From a checkpoint of a small class-conditioned image diffusion model.
Data: trained on cartoon faces, 50862 training examples.
Rows from block 5 of a small class-conditioned image diffusion model, named by matrix and row number. Rows with one number within an expert belong to one neuron, the router's apart. Each number is 128 + 24 x the weight over its row's rms, rounded and kept within 0 to 255. All counts start at 0. Numbers have three digits each.
After each expert's rows are labels from the 100 images, of 14976 (inputs lightly noised), where the router gives the expert most weight on average: "responds to" is what is common among them; "colour at peak" is the nearest of a few named colours to the mean colour under the peak. Only what is clearly more common there than usual is listed. The data: cartoon faces. In brackets: how many of the 100, against the usual share in percent.
# router: router (model.blocks.5.mlp.router.weight, 64x192), inputs 168-191
# gate: expert gate (model.blocks.5.mlp.gate, 64x192x192), inputs 168-191
# up: expert up (model.blocks.5.mlp.up, 64x192x192), inputs 168-191
# down: expert down (model.blocks.5.mlp.down, 64x192x192, transposed), outputs 168-191

# expert 26
router.26:127157124166112102122168135149121149137072139125133142164124102107098131
gate.0:113144080085081131150131139143128146141131160133117123148127137123150152
up.0:136118201122149132134141082133113049117152143086130149142106123131135080
down.0:136108136099115105105111142101110170126132105133117126207206168128155143
gate.1:071168127106118114159148122125135123131113144157146194107153088127140118
up.1:128096155187162120095130142121109117140145116099118099160102170111104134
down.1:108164114132137098093167111139093143111107085131126143160161113123120130
responds to: sunglasses (61 vs 12.1)
colour at peak: brown (47 vs 19.4); black (44 vs 5.7)

# expert 46
router.46:104109105149140142088107129137128139142108098099108109137163142137091155
gate.0:117118104103174122153173093125128126105160189118106168110118109139190154
up.0:130170108096144138139117103121132146147079199159137126133130090101125110
down.0:126158132083143113092148145128110133090128137102147097101109130126142121
gate.1:165129094146124170118121123132131082151116152090095106090110119145142090
up.1:112112149134137126125137131129108111150151126133143172153094152121170147
down.1:140153104137098112141131141122115115187157116139083145142126113097112142
responds to: long hair (35 vs 14.3)
colour at peak: brown (60 vs 19.4)

# expert 56
router.56:133152135176126138139112108101131135167115159106128129109137121099148149
gate.0:158119152129104142138133119148090163135160134143132110094133031102140120
up.0:101156116169134102084105141149107073127142112111173163169135118110107116
down.0:098112116110112117106167127117166150123095173112131133131108161138114153
gate.1:158142155129147088107120115117152128143124129142118142117120092127126152
up.1:122117183192157164153120110120139116137137121159133106104136136115127136
down.1:129092133115084101079163167131165118115115085111121112126118126105149101
responds to: bald (28 vs 8.6)
colour at peak: pink (32 vs 12)

# expert 17
router.17:127086128185109108089114112114108164171144137090134113150098117147128174
gate.0:104145129070150112105109159148157143126154077132115123157161096139123099
up.0:130122139124131102137099118124078152113146132152123094117157090105142133
down.0:150114117097163161122139101130151159084176111153106087127155163165151152
gate.1:145145146126114138133118128193124102120110097132134115149115142121126129
up.1:110092122107116113158111112131108105133142093120150155168120138160090124
down.1:107135156103106109148139188161134096117167087107102130090112117093154117
responds to: beard (69 vs 20); teal hair (48 vs 5.8); green hair (41 vs 6.2)
colour at peak: green (47 vs 4.5); cyan (28 vs 3.2)

# expert 0
router.0:124169057121138115159131154124145151135140103131149089101120177144095149
gate.0:179162092104085141135097123130094174135139069139117108143124122125095180
up.0:132134073084140145144132172143177152144147091115134108088112143169110142
down.0:141130107159068084138114087133092154138131126146119135111128120110125143
gate.1:131129088100116181133118153126137145147109098129121085132089125136112125
up.1:094071136121130124135130153098163116129156127155120166191115122109150117
down.1:132082112112141156124123151123120099148155088091148118169107161149139120
responds to: beard (47 vs 20); long hair (35 vs 14.3)
colour at peak: grey (66 vs 40.9)

# expert 52
router.52:101121121137127109131143103078137180123131116150100141147128176103092088
gate.0:103130115141141163120137098144133116148126118108123148127112108120160110
up.0:148166092093115144090120149120134168123100141132164144114133126149205155
down.0:096101125097127115095167130132109129101119129150125129126150144114108086
gate.1:176130050118181161159124169139180121115145071128145124108114143147131139
up.1:127118185101163099113145104134129097119109135138132167162142115114121148
down.1:177149136101170140101109069159125172138139116166130169148135148130127168
responds to: bald (33 vs 8.6)
colour at peak: brown (56 vs 19.4)

# expert 18
router.18:143134086091097147143114087100130120141127156140126118103129138149122096
gate.0:136107134130118100133137162122141175117153134134157152140126141150088142
up.0:128164110116112145132122101147124104118179150144099133093134066137171137
down.0:135151109116136121107125158135158157067130112183104128112162128144115117
gate.1:115137149132146129129103117101134093155136138100096096147143130085118131
up.1:162113128112152129111131182166126149118130082107142119110115176128132155
down.1:121123138143080089126139118129136131122134129116137123157154134112123075
responds to: yellow hair (52 vs 6.1)
colour at peak: yellow (45 vs 1.5)

# expert 62
router.62:110089162144122115157124090084100167136133122112106146137126181093085122
gate.0:153125131132128140080151089125121123142143108128147132129169157150111149
up.0:124148066132125075138157135133139073142131151149147133132144096120165093
down.0:146076124118077126132107144108130201107116144124090093160129151133118142
gate.1:122120127101131122135128178107128179098124109116141124118125106105084125
up.1:190104156134186116144147136135102116120155123117083123148120150171127112
down.1:135161099141150108127152155107139111118130152149145080084096140142087101
responds to: short hair (32 vs 14.2)
colour at peak: grey (72 vs 40.9)